From a checkpoint of a small masked image model.
Model: 26.7M parameters, 32-pixel images, encoder arch vit, encoder layers 14, decoder width 192, decoder layers 4.
Data: trained on pixel-art sprites of 400 made-up characters on tiled backdrops, 98750 training examples, 2.2 epochs.
Rows from block 8 of the encoder, named by matrix and row number. Rows with one number belong to one neuron. Each number is 128 + 32 x the weight over its row's rms, rounded and kept within 0 to 255. All counts start at 0. After the name is the row's rms in percent of the matrix's.
# gate: MLP gate (encoder.blocks.8.mlp.gate.weight, 1024x384), inputs 330-383
# fc1: MLP up (encoder.blocks.8.mlp.fc1.weight, 1024x384), inputs 330-383
# fc2: MLP down (encoder.blocks.8.mlp.fc2.weight, 384x1024, transposed), outputs 330-383
gate.654 090 [ 88   2  88 119 127 122 141 128 136 176 150 107  76 152 113 111 101  87 126  79 169 186  86 106  75 125 100 125  96 100  89 115 143  71 128 121 131 112 165  92  92 154 135  91 169 129 124 155 135 136 180 114 110  97]
fc1.654 083 [103 138 176 188 143 168 108 126 160 142 165 117 139 179 122 147  67 128 108 121 131 117  85 186 148 101  69 126 151 112 152 102 110 175 149 136 120 112 149 147 155 131 134 100  83 155 100 129  89 174 152 219 178 108]
fc2.654 088 [106 129 146 183 157 173  89 185 136 161 106 128 117 158 163  89 134 121  50  44 134 147  70 120 114  80 133 137 152 148 120 119 162 172 124 150 134 155  98 182 111 131  98 158 135 134 139 134  99  79 141 159 166 157]
gate.655 084 [ 77 137  75 135 164 137 121 163 186 186 152 134 211  84 129  89 117 148  99 195  89 129 154 181 164 122 149  89 178  92 156  59 125  86 146 105 129  66 129 112  95  91 176 151  90 115 185 133  64 165 151 163 112 113]
fc1.655 086 [145  98 115 154 149 118 119 141 153 133 117 125 155 122 150 212 143 123 152 114 127 128 151 151  98  93 176 130 102 131 112  96  89 127 141  75 122  87 143 113 121  18 191 151 123 110 122 119 143  74 173 122 101  99]
fc2.655 088 [142  88 149 146 114  90 112 107 104 149  82 132 168 125 181 182 154 149 154 100 134 141 182 161  69  78 221 194 104 148 103  55  93 132 121  85 172 103 124 126 154  56 131 153 128  90 116  82 110  99 184 128 112 145]
gate.656 094 [152 120  98 121 127 137 169 157 165 151 134 163 141 144 170 155 115  65 130 145 155 134 129 129 125 151 138 153  81 112 133 209 150 122 165 114 113 137 111  91 128  83 169 131 135 117 133 119 150 158 142 129 120 162]
fc1.656 105 [108 106 148 173 142  99 125 141  96  96 148 141 156 116 129  97 101 108 170 110  93 130 114 138 141 163 158  65 120 131 133 129 101  88 130 129 103  85 212 126 162 136  85 170 167 160 176 137 139 105 113 133 154  76]
fc2.656 102 [106 114 108 146 211 111 131 175  98  99 150 117 117 136 170 101  83  74 162 108  77 136  72 130 142 146 145  99 114 124 130 144 125 110 141 111 126 137 152 135 125 125 132 111 208 132 163 126  98 122 129 196 124 107]
gate.657 062 [140 177 164 144 136 173  94 133 114 143 187 144 119  91  92 125 139 139  87 116 146 113 172 123 142 146 122  75 106 127 155 149 108 176 123 151 167  86 177 200 137 108 100 142 108 116 164 116  89 125 114 100 192 109]
fc1.657 078 [113 145  43 107  78 109 140 131 135  76 150  95 115 121 140 108 120 108 151  99 147 153 141 172 144  89 187 182 137 143 139 120 158 129 158 109  91 152 149 107 166 166 140 131 168 138  99 187 142 142 112 198 175 151]
fc2.657 079 [142 122  39 102  90 129 155 152 181 136 144  92 187 159 175  85 158 106 184 136 152 137 127 175 146 116 172 204 158 120 159 118 138 161 144  71  82 158 149  68 175 174 135 167 145 144  90 160 184 138 113 172 120 122]
gate.658 092 [ 77 111 118 140 154 110 128 113 118 163 104 136  95 128 172  72 103 136 100 135 149 142 131 107 213 169  60 137 120 160 155  82 166 144 132 125 113  56  65 126  87  82  97 125 121  99 133 143 135 112 161 104  67 139]
fc1.658 107 [ 73 115 121 159 102 133 108 119 126 121 125 138 185  97 106 138 194  49 152 121 123  68 122 148  77 106 130 145 138  89 109  95 133 128 142  84  79 172 212 183 114 118 180 129 116 156 130 136 144 184 149 142 138 159]
fc2.658 086 [ 51 122  78 158  85 114  99  73 123 108  87 132 152 111 110 105 165 120 178  76 122  63 105  99 129 157 169 135 137 121  87 101 150 135 141  81 113 127 158 155  92 105 177 183  91 135 159 133 132 183 172  85 112 144]
gate.659 110 [181 116 154 102 112 139  96 158 129 147 130 139 148 140 184 199 122 114 102 117 137 142 131 157  88  81  88  71 150 141 142  84 180 208 122 121 169 139 126 127 116 120  81 142 138  71  66  98 137 110 212 124 111 150]
fc1.659 086 [104 119 118 159  94  74 142 120 119  87 160  92  20 104 148 128 136 126 175 211  91 141 113 116 158  94 156 171  79 137  97 186 116 111 122 147  36  85 118 136 161 164 174  90 181 138 113 126  57 173 128  97 111 121]
fc2.659 106 [102 144 141 147 100 120 162 146 106 143 140 136  77 101 159 100 110 121 175 164  81 119 154 139 147 106 166 155 108 107 155 142  90 118 142 142  45 126 116 148 179 147 158 104 139 117 122  92 136 169  94  81 118 158]
gate.660 074 [ 85 184 135 218  85 151 104 103  86 102 173 150 155 134 159 100 127 120 121 100 134 117 186 152 123 122  95 137 161 106 140 124  87 111 139  75 188  77 125 111 150 116 105 145 128 129 142 158 195 121  89 164 102 125]
fc1.660 080 [119 169 112  61 150 171  94 136 155 129 177  72 154  99 125 131 167 120 131 151 124 120 133 107 139  89 151 116 163  86  92 148 156  92  97  88 149  82 131 113 129 177 108  82 110 185 152 160 159 167  81 139  82 159]
fc2.660 083 [143 173 144  92 103 143 103  97 112 148 120 156 180  83 118  91 152 116 109 115 142  85 175  90 124 113 155 114 159  90 152  97 152 151 106  64 149  58 165 151 182 175  44  74 174 189 166 190 176 112 121 136  68 162]
gate.661 112 [118 125 143 225  93 130 115 182  90 102 153 176 132 155 123 161  77 170 135 123 139 180 121 154  85 133 140 134 104 121 141 164 166 107 118 122  91  98 155 114  78 111 152 115 107 113  68 120 120 144 158  99 101 128]
fc1.661 126 [112 118 145 157  70 135  67 206 147  73 180 133 148 110 114 125 145 110 149 118 136 177 107 188 146 107 123 137 114 169  96 140 178 139 106 156 163 168  99  62 115  80 162 104 117 154 107 143 100  71 144 120 206 170]
fc2.661 117 [110 101 142 137 131 109 137 155 148 100 195 120 178  67 139 111 192 108 152 126 131 118  64 184 146  96 150 113 111 185 135 109 134  77 116 141 211  97  98 137 129  92 133 103 131 171 155 113 115  60 147 142 129 168]
gate.662 049 [115 105  73 130 154  87 141 153  79 140 137 179 137  94 131 136 220 137  94 128 137 130 105  82 158 148 146 180  90 163 108 216  70 158  67 135  84  96 150  44 134 105 140  98  81 178 159 128 121 143 151  90 125 159]
fc1.662 065 [120 132 129  80 114 166 138 101 162 108 170 122 147 136 150 112  82 118 117 152  74  54 117 174 161  86 146 154 158 109 115 128 146 185 127 147 161 115 126 210 136 107 125 105 168 183  87 127  92 134 125 150  96 124]
fc2.662 066 [ 94 113 123 103 129 127 135 135 119 159 143 124 171 108 145 122  83 150 110 120 103  32 122 138 162  92 175 150 116 105 153 146 105 196 134 117 165  96  62 218 130 156 135 131 117 155 122 120 136 120 120 149 111 121]
gate.663 077 [146 155  85 103 161 119 128 138 140 150 138 170 125 123 114  94 149 135 133 132 187 139 169 102 146 107 122  80 116 103 180 124 169 121 154  92  77 196  93 174 141 140 132  71 122 189  77  98 108 131  87  93 152 111]
fc1.663 097 [128 159 108 171 137  94 200 140 145 149 117 118 140 156 114  90 115 135 122 166 159 121 120  96 138  46 138 108 188 140  79 105 204 115  86  77 140 122 116 208 107 164 137 156 189 170 142  93  42 147 113 140 104 143]
fc2.663 088 [154 146 158  86 142 127 167 138 138 169  70 113 128 148 137 102 148  95 101 157 145 122  85 158 136  52 154 165 165 115  65 126 191 152 129 105 129 136  79 174 125 131 112 165 156 143 157 131  86 147 144 123 114 111]
gate.664 063 [158 143 101 156  74 113 140  97 100 118 155 136 195 116 118 146  51 114 135 113 114 129  78 114 188 130 167 132 156  65 123 122 148 127  91 147 129 215 168  96 146  57 181 124 178  84 126  97 145 144 175 150 103 133]
fc1.664 078 [ 80  97  86 123 164 113  83 124  36  95 125 137 136  99 141  98 114 139 148 149 103 117 123 140  92  86 102  97 149  77 110 118 101 144 132  91 154 129  76 160 137 137 141 134  92 186  81 120 167 113 185 156 111 136]
fc2.664 070 [115 101  95 109 145 113  51 114  41 117 133 115 153  93 106 127  57 118 132 144 113 120  83 124 107 108 149 133 159  97 148  97 142 140  74 139 122 171  91 173 119 109 155 145 132 177 117  94 223 140 174 108 147 151]
gate.665 060 [130 192  95 166  96 148 109  84  73  36 130  86 144 134 156 121  76 164 139 125 139 130 144 153 147  81 141 108 157 159 105 137 185 165  86 133 166 136 130  82 148 119 149 121 133 174 138 160  98 103 124  74  63  89]
fc1.665 081 [ 86  82 135  84 130 125  99 167 121 103 126 121 155 134 207  74  99 120 121  96 119 135  81 155 160 120 141 145 145  84  59  64 238 134 155 109 169 162 144 164 133 224 118 170 139 149  76 131 191  94 122  88 151 124]
fc2.665 071 [122  89 126 108 141 106  76 153 137 116 178 115 144  94 176  68 129 117 108  94 146 122 108 159 170 130 170 159 174 133 128  65 199 131  99 113 103 145 168 161 127 208 147 155 151 127 118 148 208 130  98 102 165  64]
gate.666 074 [ 91 117 123 114  66 146 124 120 139  89 100 111 116 112  60 133  86 162 186 132  97  94 165 136 152 142 162 209 139 136 124 105 124 113 107  99 184 146 145 178 142 152 129  92 158  71 143 188 127  71 142 185 121 161]
fc1.666 083 [121  85 153 145  82  90 101 134 127  94  32 167 168 131 164 151 106 131 122  92 133 169 123 126 175 137 142  80 134 155 137  57 170 120 125 112 175 183 146 127 120 157 119 150 195 152 131 133  83  75  54 194 140  83]
fc2.666 076 [ 65 124 132 129  74  98 118  75 111 139  85 127 139 147 153 164 145 135 137 122 143 154 154 127 152 110 117  67  97 161  80 100 169 125 141 110 159  90 169  94 116 149 121 117 159 165 111 129  92 118 115 169 169  82]
gate.667 062 [130 110 138 106  96 116 115  96 113 169 130 151 138 221 196 155 132 170  87 168 142 156 171  94 114  69 107  99 135 137 166 149 147  99 116 174 111 133 155 105 126 155 171 147 104  82 126 133 142 114 125 174  80  97]
fc1.667 081 [ 99 157  76 128 122 118 182 143  89 159 160 122 125 153 147 129 108 155 137 134 160 173 102 132 149 153 163 107 168 146 185 125 136 185 129 143 150 159 134  98 149 148 148 153 183 100  81  67 117 161  67 140 111 147]
fc2.667 072 [111 171 103 162 125 126 155 167  85 109 156 135 141 175 189 180 127 150  91 117  99 165 129 158 161 121 105 149 122  85 184  92 153 119 155 150 174 105 110  91 131 143 113 160 175 114 140  71  88 144 122 151 150 101]
gate.668 107 [145 169 167  57 160 170 163 121 122 113 141 128 135 107 138 201  85 121 119 164 175 139  55 111 211 150 111  99 118  96 151 136 130 118 137  62 153 173 128 151 159 104  93 122 191 131 116 111 131 134  69 106 119 146]
fc1.668 102 [130 146 172 107  61  64 113 125 135 119 179 101  88 136 125 130 140 140 120 126  93 113 190 100 101  97  90 163 140 173 162 122 131  99 105 191 138  53 120 122  95  78 121 112 159 178 115 121 170  89  97 177 189  85]
fc2.668 105 [138 134 161 113 140 128 110 179 119 107 157 160 160 153 138 122 136 144  69 134  85 109 161  85 128  79 108 156 147 199 135  98 131 105 124 141 111 109 137 116  84 104 169  93 132 163 130 138 162  86 128 165 143  90]
gate.669 071 [107 146 102 202  79 151 163 110 143 159 109 103  83 126 176 154  91 112 192 153 163 117  80 119  85 117 164 143  82  84 150 119  90 105 100 131  70 178 100 137 115 161 150 119  48 112  59 118 166  90 101 148 149 120]
fc1.669 075 [143 141 174 135 167 110 129 156 198 204 133 159 146 101 107 117  97  65 140 205 150 129 165 101  72  56 148 117 126  91 133  77  87  85 134 115 130  97 118 119 135 121 165 159  87 118 154 181 152  96 141  94 113 187]
fc2.669 081 [146 119 109 130 177 105 164 156 180 207 125 143 114 131  98 165 115  56 112 178 141  97 120 117 119  67 118  83 110 121 118  54  86  58 135 150 119 147 103  95 124  84 174 163  75 142 161 167 139 118 116  88 107 193]
gate.670 135 [157 126 113 142 150  31 126 112 146  61 154 131 221 127 117 142 194  99 116 130 136 107 197 126 120 142 138 167  99 110 155 142  83 139  95 133 161 110 123 116 141 102 115 105 128  89  78 123 141  84  92 168  85 140]
fc1.670 130 [156 153  79 174 169 100 100 157 107 108 129 103 167 107 124 117  87  64 150 148 129 176 101 188 120  79 167 166 150 111 134 146  82 104 137 134 123 101 128  72 145 170 131 182 122 138 106 162 167  61 119 124 126 112]
fc2.670 128 [111 152 123  76 137 134 139 126 104  87 167 135 156  89 135 139 202  75  91 172 106 131 130 148 111  89 155 185 112 163 140 123 128 121 164 100 159  89 131  64 141 172 157 108 155 133  83  80 171  61 139 129 144 110]
gate.671 073 [107  73 153 166 103 121 184 161 143 100 123 138  91 113  95 136 122 131 135 108  84  97 155 181 145 158  81 109 142 146 132 114 129 127 144 141 111 110 169 142 120 123  73 124 107  87 123 147 160 145 151 142 138 113]
fc1.671 072 [143 136  91 157 147 147 105 168 134 112 106 145 156 198 105 126  97 105  93 104 132  99 158 122 106  66 111  72 132 137 134 145 107  65 116 203  92 120 151 126  64 166 114 158 114 129 136 165  96 148  91 135 158 140]
fc2.671 077 [150  83 137 172 153 127 141 157  97 115 147 173 116 202 167 151  60 151  75 149 113  96 144 151 138 117  64 149  82 114 107 128 100  86 118 184 100  88 148  99 108 125 187 148  88 113 126 143  47 133 178 150 151 121]
gate.672 123 [ 99 104 141  92 121 142 153 201 180 113  71  98 105 162 147 138 146 188  75 115 128 108 128 199 166  95 121 146 160 127 206 154 118 149  89 184 134  69 119  96 134 174 127 176 145 119 165 129  84 185 119 122 119 101]
fc1.672 091 [123  90 119 147  87  89 125  97 113 114 110 156 113 159 179 146 142 151 152 165 184  93 145 117  70  87 134 103 126 120 161 103 225 134 126 158 136 118 168  91 113 136 107 123 115 140 120 166 181 160 151 143 127 122]
fc2.672 119 [ 97 174 107 135 133  78 136 135 117 107 101 145 170 113  91 164 143  90 130 135  91  62 126 135 140 152 123 138  88  85 148 213 142 106  78 172 117 127 113 127 118 148 115 127 169 144  97 115 125  86 120 154  69 134]
gate.673 087 [229 129 147 114 102 155 168 111 206 131 174  95  91 120 169 101  72 111 125 141 139 131 115 141 178 149  67  71 131 140 159 193  85 109 169 165  54 160 100 154  90 214  79 122 150 108 132 185 163 108 134 144  76 128]
fc1.673 091 [188 150 155 173  68 126  78  98 145 147 134 114  65  91 131 208  86 180 118 169 161 163  86 127 101 140 154 108 115 119 129  79  92 163 130 128 156 129 113 151 135 112 105  86 127  92 128  67  74 125 164 123 148 111]
fc2.673 087 [205 143 156 180 129 129  63  85 124 123 124  86 110  79 104 228 102 117 108 177 131 191 123 125 103 133 156 158 138 100 135  93  71 117 105 170 144 119 118 151 168  72 142 109 102  92 128  78 109 125 147  98 151 120]
gate.674 112 [143 167 121 178 137 160 195 135  84 140 143 182  93  74  82 177 150  52 114 124 128 138  97 165 109 105 185 116 147  51 149  98  85 203 132 123  69 163 121 113 178  57 115 175  96 165 151 143 133 162 121 165 113 212]
fc1.674 132 [123 173 140 120  89 158 127 132  85  54 101 114  67  64 106 122 139  48 111 126 132 110 122 120 118 165 104 176 169 101 119 123 135 190 141 165 100 150 119 123 180  76 113 158 150 109 127 154 147 192 151  77 114 121]
fc2.674 111 [155 152 166 137 123 136  92 168 135 129 112 115 129  90 102 106 128  67 113 111 142  80 147 139 104 221 106 149 156 171 101 193 165 148 160 137 169 105 151 144 127  87 123 144 173 104 129 197 182 108 139  41 139 100]
gate.675 063 [136 151 135  69 111 147 170  97 131  91 153 117 149 126 109  90 123 173  87 129 125 124 141 120 101 113  96 108 112  67 104 135  85 151 119  77  99  65 181 110 131  78 129 149 123 126 171 188 129 130 168 139 149 117]
fc1.675 084 [157 101 103 152 121 107 132 101 212 118  98  92 177 132 119 188 139 128  56  82 123  79 144  72 156 149 119 154 123 190 163 100  58 110 125 122 152 121 103 114  87  85  98 146 199 102 129 142 112 116 113 144 105 117]
fc2.675 066 [181  93 143 113 202 131 147 148 159 157  92  84 117 157  96 145  87 143 119  59 119 104 180 102 128 134 133 113 115 162 154  76 133 138 101 121 109 133  86  51 166  73  91 153 177  84  68 167 105 111 126 132 109 113]
gate.676 089 [199 110 150 124  96 152 132  71 113 182 135 133 139 101 156 104 158  90  90 132 144 183  92 112 144 172 133  53 150 163 116 172 133 114  93 122 140 164 127 140 155 123 167 204 136 156 120 138 157  57 128 166 135 130]
fc1.676 102 [102 187 109 125 121 116 132  87 136  80 110 141 149 141  68 121 109 175 103 118 164 123 180  71 133 100  82 154 104 160  96  77 164 110 103 118 159 140  57  91  70 103 160 135  90 153 126 154 156 130 159 169  73 137]
fc2.676 087 [131 178 155 120 176 114  82 119 102 107  99 130 106  77 142 151  61 123 154 110 161 108 134  95 129 162  53 112  88 100 120 121 161  96 153 138 100 168  73 192  78 157 149 118  92 183 185 171 154 160 145 159  57 105]
gate.677 121 [160 139  90 102 141  95 186 130 104 112 152  74 169 116  77 178 171 117 146 152 140 141 129 123 202  97 117 125 142 130 110  92 103 123 110 137 137 140 131 125  70 114 125 122  75 181 130 133 169 112 153 127 171 143]
fc1.677 124 [128 122 180 170 158 167  82 117 160  85 158 179 109 175 131  54 129 145 111 146  98  63  95  61 132 188 106 139 117 101 100 117 100 180 131  99 134 163 111 158 145  76 101 113 148 117 125 166  87 180 109  78 110  78]
fc2.677 119 [105  85 151 165 194 144 144  91 148 154  99 145 138 168 140  49 189 133  86 105  83  46 149  43 114 204 102 144 131 114 114 131 112 172 138 110  73 147 114 151 134 118 134 135 122 155 147 161  85 129 157  82 128 133]
gate.678 100 [113  78 165 113 151 114 163 143 162  97 113  91 122 152  72  74 205 117 122 115 144 104 138 171 106 131 121  68 144 110 111 128  83 144  97 147 128 146 150 166 121 102 116 171 137  95 149  73  71  96  47 195 108 133]
fc1.678 083 [118 102 188 124 150 102 132  93 128 148 175 147 143  78 163  73 126 143 132 175 120 130 135 155 161 148 134 130 122 147 145  59 129 117 160 142 179 124 111 121 111 135 159 156 135 156 140 135 116 159 181 130 170 132]
fc2.678 090 [ 76 100 152 141 191 110  87  81 100 192 132 139 169 136 179  90 137 154 123 202 135 136 124 145 102 158 127 125 128 188 128  80 124 118 139 116 146 118  70 184 109 125 176 149 121 135 108 136 138 170 154 144 155 152]
gate.679 060 [165 192 125 153  88 156 121 140  83 145 107 125 144 146 167 165  81 147  95 198 102 112 106 139  81 110 168  85 160 104 176 140 134 106 124 105  94 120 112 131 134 117 149 116 183 120 136 117  75 155 134 107  74 179]
fc1.679 070 [103  85 148 137 146 189 125  66 105 156 130 157 108 161  56  55  90  92  40 191 149 130 135 120  96 169 113  80 114 130 168 125 188 165 121 151 192 153  94 152 129 162  83 211 102 138 142 108 118 132 110 111 180 138]
fc2.679 073 [ 38  37 179 169 113 150 117  62 125 161 189 156  98 179  83  82 112 149  64 188 171 184 121 124 129 159 121  67  85  67 125 169 144 166 140 135 171 154  73 136 168 154  93 192  90 135  63 120 108  98 172 181 183 134]
gate.680 111 [164 115 129  98 131 148 133  85 123 117 124 173 160  86 137 135 161 198 146 158 116 125 139 107 152 147 104 165  87 113 123 166  95 126 187 126 140  98 110 121 125 112 182  91 131 154  99 144 114 108 166  80  56 115]
fc1.680 118 [143 115 114 140 186  61 113  70 173 181 130 150  62 157  75 159 159 135 146 113 139  63 134 168 148 128 150 138 118 140 198 110 120 122 147 101 171 134 137 144 201 133 103  97  84 153 142 117 141 119 145 130  66 139]
fc2.680 116 [156 140 131 138 196  93 120  75 123 193 110 109  78 140  96 151 157 126 137 103 191  60 101 126 124 134 146 118  98 155 176 100 102 129 144  63 201 124  80 110 197 155  88 104 103 110 136 107 121  77 145 105  55 153]
gate.681 111 [107 215 101 118 108 101  98 112 225 118 132  54 123 117 182 178 112  99  83 144 112 123 129 117 101 184 126  87  89 102 103 170  93 114 115 132  86 123 174 146 139 118 107  85 113  63 138 162 104  68 114 118 102 175]
fc1.681 109 [ 97  79 190 118  76  83  85  70 136 162 128 113  40 110  98 122 145 120 112 202  67 206 177  82  55 124 103  76 119 136  99 134 127  67  95 156  94 106 133 120 196 109  82 113 115 113 155 130 131 107 131 107 116 149]
fc2.681 110 [116  42 168 132 128 149 122  88  94 156 146 151  80 117  81 123 109 135 122 185 144 209 117  99  65 111 140 106 109 137 107  93  82  53 158 141 112 175 163  88 184 104 127 121 146 121 128 100 119 134 133  83 133 121]
gate.682 102 [102  82 152  93 131 214 135 125 136 168 179 115 115 125 106 103 158 172  98 132 176 123  99 138 111  88 106 121  93 147 111 105 109  73 106 107 166 165  68 151 151 103 122 138 179  89 125 176 144 130  99  85 107 160]
fc1.682 070 [132 147 113 139  89  75 135 107 127  52 157  61  73 130 190 150 102  86 179 160 104 133 120 163 118 130 143 144  92 130 141 112 181 131 151 102 162 182 148 116 158  85 134 138  94 153 126 175  78 150 159 171 135  86]
fc2.682 098 [169 228 112 150  63  68 132 116 114 131 162 120 129  77 102 157  91  46 144  62 146 174 138 150 163 132 149 170  97 167 130 148 156 155 127 134 122 107 125 147 140  41 145 123  99 133 125 144 186 142 107 129 135 111]
gate.683 045 [120 152  81 155 143  71 167 112 205 143 186 106 138 154  94 117  72 129 136 160 163 102 158 132 133 115 169 153 120  87  84 149  74  89 126 182 122  97 120 108 140 182 169 118 129 120 138 134 177 181 102 121 191 153]
fc1.683 072 [ 86 174 156 163 129  84 121  52 171  84 105 166 135 120  68  79 113 196 123 125 100  91 214 136 133 162  36 186 176 124 153 114  50 100 168  91 104 117  96 182 139  82 126 141 110 124 109  80 102 152 137 138 100 170]
fc2.683 070 [ 92 150 123 152 105  93 101  44 131  78  80 180  95 118  82 108 101 205 106 107 100  93 225  88 132 158  43 204 191  97 179 102  58  70 173 101 129 119  95 147 129 104 159 128 109 126 125  85  84 169 139 130 113 176]
gate.684 063 [168 130 132  76 128 115 144 143 155 120  96  97 149 145 125 123 150  84  96 153  99  89 184 100 178 100 109  95  98 198 116 102 124 134 136  79 107 112 149 129 136 129 140 138 138 148 150 103 129 102  87 138  77 127]
fc1.684 087 [ 91 120 175  70 141 107 140  76  80 159 100 147 128 127 138 147 131 184 119 119 164 154 105 113 112 150 151 102 175  88 112 138 106  75 117  99 120 124  99 112 138 125 105 102 125  78 118 111 145 123 136 139 109 104]
fc2.684 065 [138 149 128  45 137 165 100 111 100 133 113 108 135 125  96 111 153 129 128 121 136 168 155 167 110 126 128 112 147  95 155 131 144 106  61 145 136 147 126  75 117 130 187  59 140 136 111 129 131 136  82 112 102  75]
gate.685 102 [136 117  67  77 157  87 104 165 164 165 103 149 116 126 118  95 155 123 146  76 117 138 120 147 150 173 158 154 116 119  66 125 123 109 116 177 151 141 112 145 118 184  75 161 109 180 116 152 149 119  94  78 156 176]
fc1.685 122 [183 173 122 147 153 204 148 121 110 181  69 110 137 114 172 121 131 162 115  88 150 157 147 160 185 102  94 115 123 168 191 172 133 176 149 155 167 178 165 101  51 137 141 121 141 140 134 112 120  97 133 154 100 149]
fc2.685 111 [130 129  99 150 107 173 108 175 108 126  90 132 117  43 163 164 162 145 184 117 127 138 113 108 134  84  93 133 123  97 144 197 137 158 148 126 221 141 115 126 122 147 114 163 153 191  95 137 133  79 130 109 130 124]
gate.686 072 [168  87 144 134  82 176 152 128 206 148 114 101 143 130  87  61 158 140 140  96 122 141 159 187  91 104 121 149 139 119 123 180 133 167 149 154 124 152 113 131 111  62 145 103  81 102 117 123  76 150 132 127  88 157]
fc1.686 096 [111  90 137  89 110 151 130  80 166 111  95 164 129 192 112 134 126 135 139  88  84  97 156 127 101  70  65 162 147 120 147 195 104 133  89 133  83 164 131 146 134  75 123  96  69  92 148 159 133 179 128  98 129 148]
fc2.686 076 [ 81  90 134  79 136 169 155 150 109 149 108 169 150 186 137 112 103 100 134  91  96 100 157 157  72 108  42 154 138  97 107 182 115 140 117 107 111 161 158 101 101 150 103 111  84 101 101  82 150 173 146 124 104 102]
gate.687 052 [115 127 174 132  67 145 141 168 101  85 111 140  79 131 117 151  87 169 195 155 116 116 122 108 136 121 126 121  91 116 149 140 102 197 112  56 105  43 102 123 133 162 146 115 153  79 130  43 156 162 125 132 151  67]
fc1.687 075 [120 128  97 128  47 115 175 177 136  60 152 106 114 101 108 105 147 158 162 125  95  76  35 128 147 111  89 126  74  64  81 122 182 211 167 125 137 148  73 161 168  94 154 130 172  87  72  97 130 133 233 162 109 116]
fc2.687 082 [102 123  99 136  71 147 168 160 137 136 123 127 156  78  93 117 160  99 175 128 107  90  94 118 135  87 142 129 139 112  77 140 164 196 129 108 122 165  97 196 115 135 107 170 201  87 116  82 160  80 147 144 132 140]
gate.688 081 [ 95  60  87  57 136 122 133 110 182 122  93 176  61 111 148 100  66 131 180  53 161 151 130 126 159 154 135 144  86 114 180 116 139 106 118 101  73 165 140 136 146 159 178 105 148  97 102 113 195 132 140 183 104 102]
fc1.688 093 [ 90  91  99 143  89 138 104  72 121 140 101 130 153 175 109  65 127 148 162 143 115  85 127 119 133 122 141 116 152 171 142 122  67  94 134  74 120  96 140  88 135  87 123  80 101 138 165 150  51 137 151 135 105 149]
fc2.688 092 [ 90 160 137 175  86 169 129  72 128 145  87 100 152 184  98 147 102  85  92 151  75  89 145  54 150 102 151 110 166 177 132  79  93 104 113  69 130 103  91  94  96  69  94  95 140  86 162 151  87 133 178 131 117 140]
gate.689 115 [ 94 103  76 146 133 127 136 147 174 133 163 127 143 103 126 195 109 139 120 154 124 117 143 113 179  80 137 170 117 145 126 117 156  86 155 139 201 111 173 196 151  94 128 114  90 145 114 173 123  69 165 124  89 142]
fc1.689 100 [125 153 153 144  83  83 129 155  92 160 142 162  99 138 100  96 145 154  54 158 121 134 130 121 142  94 115  99 115 152 138  62 114 114 103  75 163 124 108 136 123  64 161 122  87  95 123 133  87 142 157 136 132  83]
fc2.689 107 [157  97 117 131  92 143 102 107 100 115 202 143 107  75 143 142 131 119  94 142  94 167 133  91 132 117 139  71 112 160 106  82 130  41 144 132 155 130 175 162 118 121 145 121  50 124  98 127 138 150 206 138  97 124]
gate.690 079 [179 121 107 112 144 121 106 145 109   8 172 185 117 153 105  93 148 145 117 123 109 149 112 154 146  72  30  81 169 170 122 181 142 101 106 106 140 166 125  90 136  83 111 187 147 169 132 146 132 174 128 125  91 130]
fc1.690 085 [150 119 145 145 150 151 111 150  83  76 191 165 136 140 126 172 117 125 104 123 130 104 135 130  95  55 149 116 136 143 143 123 102  61  69 142 124 180  88 107 163  92  51 134 129 110  59 146 121  89 117 174 124 105]
fc2.690 086 [127  95 137 112 142 111 130  76  94 204 117 110 119 124 170 183 109 113 125 134 146 142 149 159 119 157 211 138  76 107 128 141  34 124  87  92 113 124 130 110 171 136  74 112 132  35  67  85 116  87 149 114 103 128]
gate.691 113 [ 89 159 157 123 126 136 158 195 170 146 159 138 124 122 149 125 106 102 155 128 163 197 138 145 141 126 147  98 113 158 186 151 169 115 153 156 146 104  60 159 206 102 131 168  70 152 101 177 152 118 165 105 121 115]
fc1.691 095 [103  43 166 137 134 100  95 106 121  62 141 115 145 126 166 121 122 159 118 186 103  94 122 150 124  96 127 155 103 109 104 115  72 167 120 101 167  89 146 209 179 135 159  98  94 154 139 133  89 102 148 110 103 138]
fc2.691 110 [141 131 148 125  94  96  64 111 103 124  64 156 137  88 136  65 188 155 109 142 167 112 158 163 112 152 141 146 165 119  92 141 114 123 100 128 169 148 148 188 106 164 151  69 108 206 145 133 137 120 131 130 142 139]
gate.692 059 [ 90 131  93 162 126 100 129 103 121  96 132 155  97 159 116 132 152 132 145 139  94 150 185 149 105  49 144 188  80 134 119 142 129 106  63 166 108 182 177  80  82 136  71 143 136 120 142 125 116 138 106 175 157 100]
fc1.692 072 [143 169  58 128 162 113  81 187 109 145 128 192 156 181 122  82 149 103 141 184 147 138 167  93 140 120 121  92 157  88 136 132 111 110 126 154 165 149  69 106  74 155  72 132 170 165 147  34  59 132 101 115 103 143]
fc2.692 073 [143 149  97 137 153 125  50 182  88 175 110 172  68 235 130  84 124 116 142 187 149 156 127 116 155 128  89 138 132 109 128 149  63 149 164 102 171 133  47 120  86 131 145  82 135 105  55 111  43 106 116 131 115 143]
gate.693 140 [130 173 130  95 177 156 112 121 151 119 141  98 139 180 167  92 126 140 115 146 179  63 142  97 130  87 109 162 141 189 134 139 133 169  75 157 118 178 169  72 124 174 124 153 146 160 115 149 162  78 135  83 140 134]
fc1.693 127 [ 84 107  74 167 132 100  69 141 109 137  99 173 118 170 154 172 101 139 164 146 154 153 106 102  85 108 119 124 135 129 133 183 145  92   1 144 126 109 137 134 153 141  96 162 109 159 115 146 144  70 119  98 165 154]
fc2.693 131 [124 114 103 132 167 127  97 174 158 106 141 111 115 162 212 142 122 122 160 130 136 115 120 105 110  79 161 142 117 151 130 134 112  80  55 109 110 137 144  74 146 164 152  91 125 159 114 139 123 141 109  81 125 182]
gate.694 098 [101 152 102 107  99 161 115 118 135 148 161 174 138 115 132 153 122 134  68 131  79 122 106 103 115 130  68  58 153 153  97  74 110 117 150 161 150 107 111  99 117 189 149 132  73 125  92 188 114  97 158 144 118 141]
fc1.694 106 [108 167 139 177  76  98 123 171 126  91 138 141 127 154  81 112 107 105 125 104  66 123 113 144 105 132 104 147  77 152 154 132 124 133 142 176 112 179  81 155 107  78 177 178 147 111  98 131 159 133  99  92  75  61]
fc2.694 099 [132 138 159 125 119  67 129 147 133  53 141 135  83 129  92 108 101 148 111 126  36 137 130 119  87  95  80 134 134  84 174 121 144 116  86 118 180 156 149  72 113  85 204 149  88 104  96 152 133 160 152 103 100  66]